Rows from block 8 of a small image classifier, named by matrix and row number. Rows with one number within an expert belong to one neuron, the router's apart. Each number is 500 + 40 x the weight over its row's rms, rounded and kept within 0 to 999. All counts start at 0. Numbers have three digits each. After the name is the row's rms in percent of the matrix's.
Before each expert's rows are labels from the 100 images, of 14848, where the router gives the expert most weight on average: "lies over" is the class under the peak. Only what is clearly more common there than usual is listed. The data: cartoon faces.
# router: slot weights (model.blocks.8.mlp.router.weight, 64x160, trained with AdamW), inputs 0-39
# gate: expert gate (model.blocks.8.mlp.gate, 32x160x160), inputs 0-39
# up: expert up (model.blocks.8.mlp.up, 32x160x160), inputs 0-39
# down: expert down (model.blocks.8.mlp.down, 32x160x160, transposed), outputs 0-39

# expert 12
lies over: hair
router.24 102:508430525491464528515487502560474502450424482486470473561457597532488437580559576535457549458513538515497524497459506461
router.25 103:476490488460491509470550467441525484509477578475512443484452533532547437555444566489470610499581422540474537479509451498
gate.0 084:421497500437537513540530443525532578472506463467526442527507521553376491489565515424516515440429478433473511520521488509
up.0 096:464480460522492533468485468555623483465504513557604483508506452463468525508463486464475475465528497507562500446388524518
down.0 103:488508515496452494478433518458481464533576546475445541522465602562515480459594486483509434449492473503494500519542519443
gate.1 147:433537468475495471501492410480522420509472458475538489465482511536513519481481474489606558543492430503512554465550548485
up.1 146:518429460506528551469483580478494580519555552499469497538558516469441444498478498472468459452514507509438509503449501481
down.1 119:547492522594516495486455492450533513530468513495563524449548574496486491510480530520461504524547412509499538570455518480
gate.2 082:489543491569503505561569487461469544491484552554490459493562485529506520408436556452552498531474495503509501459561524498
up.2 090:552395523576502442468500520494473509489464576482541447455440489505507500484519523495543518516510480483566566459530489476
down.2 104:471567528468445472446519505608534532543452468498471460489540482489577577530531519470488515508496499479508455487518480563
gate.3 072:503526437539532471549531574510480513448529462433518530464484483452479562464478412496536479562436559500509469512537435522
up.3 079:544467504516540573502513523568457520460460477521473533487491515518501534541556514505476459587487506509467517569401463464
down.3 089:587525497522494421533465464494525551457529435466567483503461471449536554489524476494489504556505520460417477466466615573
gate.4 091:446561474457492488546522501523497454441463527436595428488536509527471529474462428413545523529475554462510527435568516479
up.4 092:481470464541505468474502504503544545438493503474514620580516473569446511483519515515516495531483427514413512475431548478
down.4 105:451504489529477496515410521537473487480536520498535529467424513495448551414520466447495553498459531507512470534543548502
gate.5 107:458568498465556592542454546460592515486467546407491532490520511454481481498456452417518488459498490528494543493474554483
up.5 102:453604505487554600507509513469574522525448552413557520517540444491526489501508420435512523464524498484523524537497527503
down.5 112:506517508410432531516459485516477456509493476549475483550490601511545557505514484527522501447546460479495411506519504598
gate.6 085:548486464549552411463502498482457587492474531493538440426484502457472502441543473529468460467449640477557439611559420505
up.6 097:515517442522523416564525524473412535527529489461507535499530517489527487481567459519481479432462582479440487533577550528
down.6 107:513522547502504508543456522489502570585443476520526453478492486519504479568523540525450485507432565433502460520496511525
gate.7 088:551493468498520475547466517476513543462460491573486473433518461519527541516500519435521537484461495512536435445489474496
up.7 093:452495484573516506491461513477472526435462515513497553551502595498431506525565550532491544500481469509547541518502451467
down.7 097:509523448504474512432548539479517538552528453464526532482428499480547553492450504491567505485560446482504471547475558467
gate.8 093:503473501536558488516481455496440501505504471541549537515521478465499565415461475462543475574478515415529497481509539558
up.8 071:492549461527489447558535479519467573425534539472498496439465517512448530485488449487527529469423546469483508524531477514
down.8 095:482477506501420484469467503524570477561467429496507447541539521495535488561510533557505474489505528453533535545485486546
gate.9 104:511523469458485516531410395525514443488511506499518496490530497474504508452465467544510498516519507474551494505490576526
up.9 144:481495520517534514420515486491445494545571411533503503551488418550504572467469480494501424515516517441486506547459459590
down.9 120:455461495517460546550528564463486512493478498563450533524482587509438439520565517490486480438459496513511509543510488492

# expert 19
lies over: hair
router.38 095:503478509544413521428511505599506456539515497496517438552560492470449448521462467538545489481532450521422439489576465482
router.39 110:522484558549460478502494567537468529429564486445495528494493544417487485552501448508534433498512466468445423471481506470
gate.0 136:474467473499511544483493537548500458436463517451535489493570538527475489575452486489499461513567379464477495545434490482
up.0 146:462441430512500563471493546581495453438479556431553497510559510535497481541478505464492491509549417441457521557448506481
down.0 112:439522509482477491439518513466520431426526479531466483446499534438543441413480484503535534533407530608470543506542450474
gate.1 101:489529436439564498484472503440542511456511489508484488436515450480524540530485490419545533512475512566549507480429450532
up.1 091:572429489517489597525478412502469532461454486534519487546533503537503468536507543546612475485604462492526465524471522447
down.1 104:539498523541485561508504550489452556505489526515479511551505483549498422480497473398518467460501472477560496527477520542
gate.2 083:469529543445586465514458458469548502515506403578516495525530468548510525473465522454455478551462500454507474502464513529
up.2 075:479459446466535536528466538470523477518511518465515475458470504479550514501526552537597536461473487512542549549529501548
down.2 098:552558522530500467520575476483452471486475522500472476439572562509585492506543487488431450470500495427534442530499526418
gate.3 095:561472475537491498489456428522494541468564458429525500493422451519564529472560546546514473557504554494484397510492533515
up.3 095:507442503508482451469513481550490490428529505394526507468486510482568516490488571518470461552498499485427456475476523508
down.3 095:494441489553525436525501504552589507478469469513522473545499569496488569531486448537523472519564479483468561465479570455
gate.4 107:504498462505540505446467490502459565534526514482555478463542479457503531482455496519516564564466464486470538529507452506
up.4 117:503417520510470552584492527447474453440480521515420436453477527526517440494524545483520481477548505530572477491540491433
down.4 105:537494539539483473477535477398442562536506429459532515472445505513512604501524491483411451471471561455477457531542566544
gate.5 095:533514506525500605506578518470512516494432520545547437444448463488478474456481515456487518533491525485525471453530454542
up.5 103:546554520492509605506491510474509474495470535505480509502505441478466460443464482483479538548501491538507518394512447487
down.5 099:472498486506514554461467530492539485491560537560430501469493499432516530394513473453478547508403530546432468518516541475
gate.6 125:505516449502523462482476540489510501441521507477580555480488504480484519543435454494483453601519475543449555510480504454
up.6 157:545409555550500510492499473534422497485550502529498418484486430505528526492524520538520508488479443449516451549527493490
down.6 116:528494475524436492518502483510529534474494551454492460536515567550507486551447555433521484535604480460428502531486512403
gate.7 149:490543505441530459489527499529478535485557489449563513534479516556488508586567448438467495509452492480442513541474573498
up.7 141:456497499494526490484511445495533509495424523428574524511545530536453543515522469420554521477453470486537547428515534517
down.7 118:445522522570558420480574417602494526526453490511472515427493519509548481545507508548495528540514490473487526486481456473
gate.8 098:545520519544518488521487520455549543480460501580446484516523484501523521462544491518469523495506509554559483444483489467
up.8 093:552474475566462493493471438487502548527501511493482413466457535424512507489531477575489498498516513542552453448477423432
down.8 105:444483500529537490483477461523462441531464471537521418473461559549537528510517501528544506480452582461475543570558487529
gate.9 097:571467508508562509486398493562519539490508488440578500478535501507530563531432501486493475499494506411494517613446545482
up.9 111:501464535541526483441494463535492587503515515427568543518552489534558510582487442475469463472509463480489508490424512465
down.9 110:455512448468531493483512475614559536476527543518507465525509520465443457497435483595541534557468428478436567530476505486

# expert 5
lies over: eye; hair
router.10 089:545511557520444532499454563504446408501526475524550504515504486494582546483524488469499467516502500482531545556476499487
router.11 097:511467543496570479572486517496475469415558502520509421564543481445479485483504524490460565463494510503403510524482517531
gate.0 083:476509437456457525486428477481519494473448520462533561490499511568425500520549435438547458500542492545525558601466486494
up.0 078:529511465549572478448522457541496536501456605486537543512526492556490521475521509500494566549537426540517506596470522505
down.0 093:408541550569489490548464490562493450417542462555504508482579494488465487515490552530541418553523529509512513413476504509
gate.1 091:520519509512430539521509527442514464471494567531512492485449490528524526427460485577500519588510566486460535507498545508
up.1 074:453498483543458478588493486534492499507533502516536448498504562528477476501533511614490558437489590483437539513506583526
down.1 086:516493457582550557455547494490470526445553561443463515559493520533508479524514553519514445510460478511507494459466475506
gate.2 085:523416473494475521441516460524506546531487580432485505593486499615482446463576511539503497566521507462512533456506470472
up.2 076:540502531508526544487533481525533516496497500482470485462530490451462457456482519491505586571517562501474546535474471509
down.2 092:476450496487462546535537486569533544543455582532528465536540465502486510534528491454419583426468511485509480543405484448
gate.3 103:535477497505500455530584527484559498432457546441474487486501499567463481522454470489476478535502487495526474465508426441
up.3 108:507465474495521448465455557521543534544505500496510504538473495562499485536519541534455505453548456493446493439530495534
down.3 103:522458486457475469570466538463555497519505486451549498501428447502558533433565492530489487492416484495513504466526518495
gate.4 179:526464457534550490546517512468504480457607515498478503564563440473496491506499517494512533494566446486429499504461551461
up.4 208:505529528475450528463485467499490521505413506495517515437422567540500512497486463525497436519432561527585492503545453526
down.4 131:446546501475465489502466444491527535442574560441543539470492494517499399456464490521517471490485471481539452510506554567
gate.5 072:422575427445476519459517476454529543465452506418533528525443461550471513506477469428437582518542404447519554499531481498
up.5 068:478517471467499577512445486545466503549469454454517473492565501448515546488573547463529477458512456484544434523544513545
down.5 086:551485461504439508521533446511518473459462469553504475532526506518563471457521490527516573513470498564368508499500536495
gate.6 087:489521524519514473463499498523554443497512515495458570514474491552466536519511532410511391492537379566509533419461449438
up.6 082:510487444547429532470482550480490575511475544504511503461462474507521514526451541567410588560478571516535524536517564514
down.6 095:483536489465499461550515575523507531498518446481438526501514513514485473440463468549591498472500543426492431535531557618
gate.7 063:419491472425461494462519529506502513489428499542494485489472551519455488517456542519474468521492474566565551523430495485
up.7 067:515466539487507390515505415494448473526457520525480527460491456457511526545355520442518495509449476484509479485489527556
down.7 084:447506529496533505529556530455462535504453520508500546510503506475439442510444494498508505502527576571468582481544509481
gate.8 086:438467483533524474464553483563462477561524455552496513477488415532466505549495531552481477518534492484515482421543546486
up.8 085:504514520512514494523544479449519489420489539442466511517519526533544501524511465452553551465495486571467569510466482518
down.8 099:542542514487580533476499501488478568538470500466521513522551523479450475498526475520512464429498423472548521497549466395
gate.9 103:517498537462490474457535523468467526470439498501474515502439573564504456517501518441491474453508455488499555476528449481
up.9 100:517517522544470506581526435493523494418444502526518421477534586517513573530485478513543496451523515535494477491434553486
down.9 102:627488524515499575457529453452521477519512448517510529459521493555548528554494438464449521494517524508409430456457451505

# expert 23
lies over: skin
router.46 099:457489481447491518565509463425500416455463465453536539487483442530553459581517526524522450486602499506496531525442535543
router.47 101:441475493486573497508530486540491499453494458468483430510542510460541518490451524461497447592469448511433444465499514503
gate.0 094:494591536535516465514525490530547474481516531401491598483457551492491458479476473516504490584471472476439469544521500504
up.0 086:549597482546533547507448536420544517465532504412544559491508449478443459500563454490496432471499511541442474484515471421
down.0 096:484536465494482483495529479467535549501505482506432524512507478535500508594480575542513522458525476514570497547501479516
gate.1 119:457488443468447498504599511480455454522494565492576448512496486460569510487496480432444549470499503469520480546512476539
up.1 142:502513465493437491432522482539435516564499531427494523475471477481421440501584474471472572494499541500485501530559388551
down.1 115:515554526497487532549471524443507496549438427501470524470565524470494539526506524540552457499452532568527510483474455468
gate.2 081:460532475491481479406554462523528538545437573498567535501480514516397502521542504485453535494478431499495536577504413503
up.2 073:491614538444530511556451516539500471556513511444510499585526536442533549520483475537507550586567439496508468482488471515
down.2 081:446593466555523475486572486510462541509485391517512476483521547482475482588523499544485507462542489497487521566530556493
gate.3 082:559499483527511494487513492523430487533475550465542520501464549513537421449541498478570493547472456448525453509587475483
up.3 075:470495553526488525435539517464590487470487455451479484518497508499524426484489438525482473454529445526534457514401430509
down.3 088:529476429438448506511418543548517500455474530539595501457493484587519518484522540494428470463510532472560506503494491545
gate.4 094:437470470538534493519460528471550495487502574571499474470473512555415465477526567462532498559477474449455520537481436502
up.4 085:504540500511595517529473479457446482535504444485519561492461446524445522588442515505413472490531555528422438457471551466
down.4 097:563512519487498540487471559485469541481475496521551574457476560501505466484468495528441504479469559491581424455485512542
gate.5 083:533501494421469573450464588429509508505496496489511520541473534479524432537545497479494537543510468495473490537490452535
up.5 091:538469497492547550608435415419499517492481490472510511524521518524449456504555557523518446572537530529548486492508521401
down.5 104:488574471467501483418516501506480517515517491488561515479455503471564455470483483454430457524505488485475517482543532531
gate.6 087:573461506540545503503527469535464524477491514482558468428486446489476556438419488456502471547416503515548484559465497477
up.6 084:495502492537440465474533520491513481419514493438510542515478524500554565472496480511454589486467469544488480513487420503
down.6 096:439523509524514513554454463454488461444511554515433518512483535476497498450542571527584430463528510524478560458488443484
gate.7 090:482521509497499524451488517543443496569494578431515463515495512435393476467470464496475502504556530515535436496473509569
up.7 098:445473430511425447482534449580573461448516484515498512453497487572487502567513521498477497485487456434425463529516459487
down.7 109:501519497504490499512403490486522548490509497514474491507540529546528486503515409491495462504429472577528526473445546397
gate.8 065:537466494538511510460532460439498492478461507496483552443455517519521486473504510528511597534511448400454522503473535433
up.8 070:479576537462463533498447507516513502494449459482487518513515547493415468446483557521517466475485526538540552517537526559
down.8 084:496486447491515551480475520516471513538501548574542552549473494525503432457490475516527455416413559448445580515477499552
gate.9 084:539512490481452500482498508518466497526528516575507483536459523557568498558549548505548493503564473472505521451507488466
up.9 090:449513509536511545531481455518521473411536500495489513497517506391460542395385506491532557454449531468532529499515549591
down.9 092:527510445446451458463474504437478498452504607483502543471495504578519467450480462490459518501460465565541492485524536500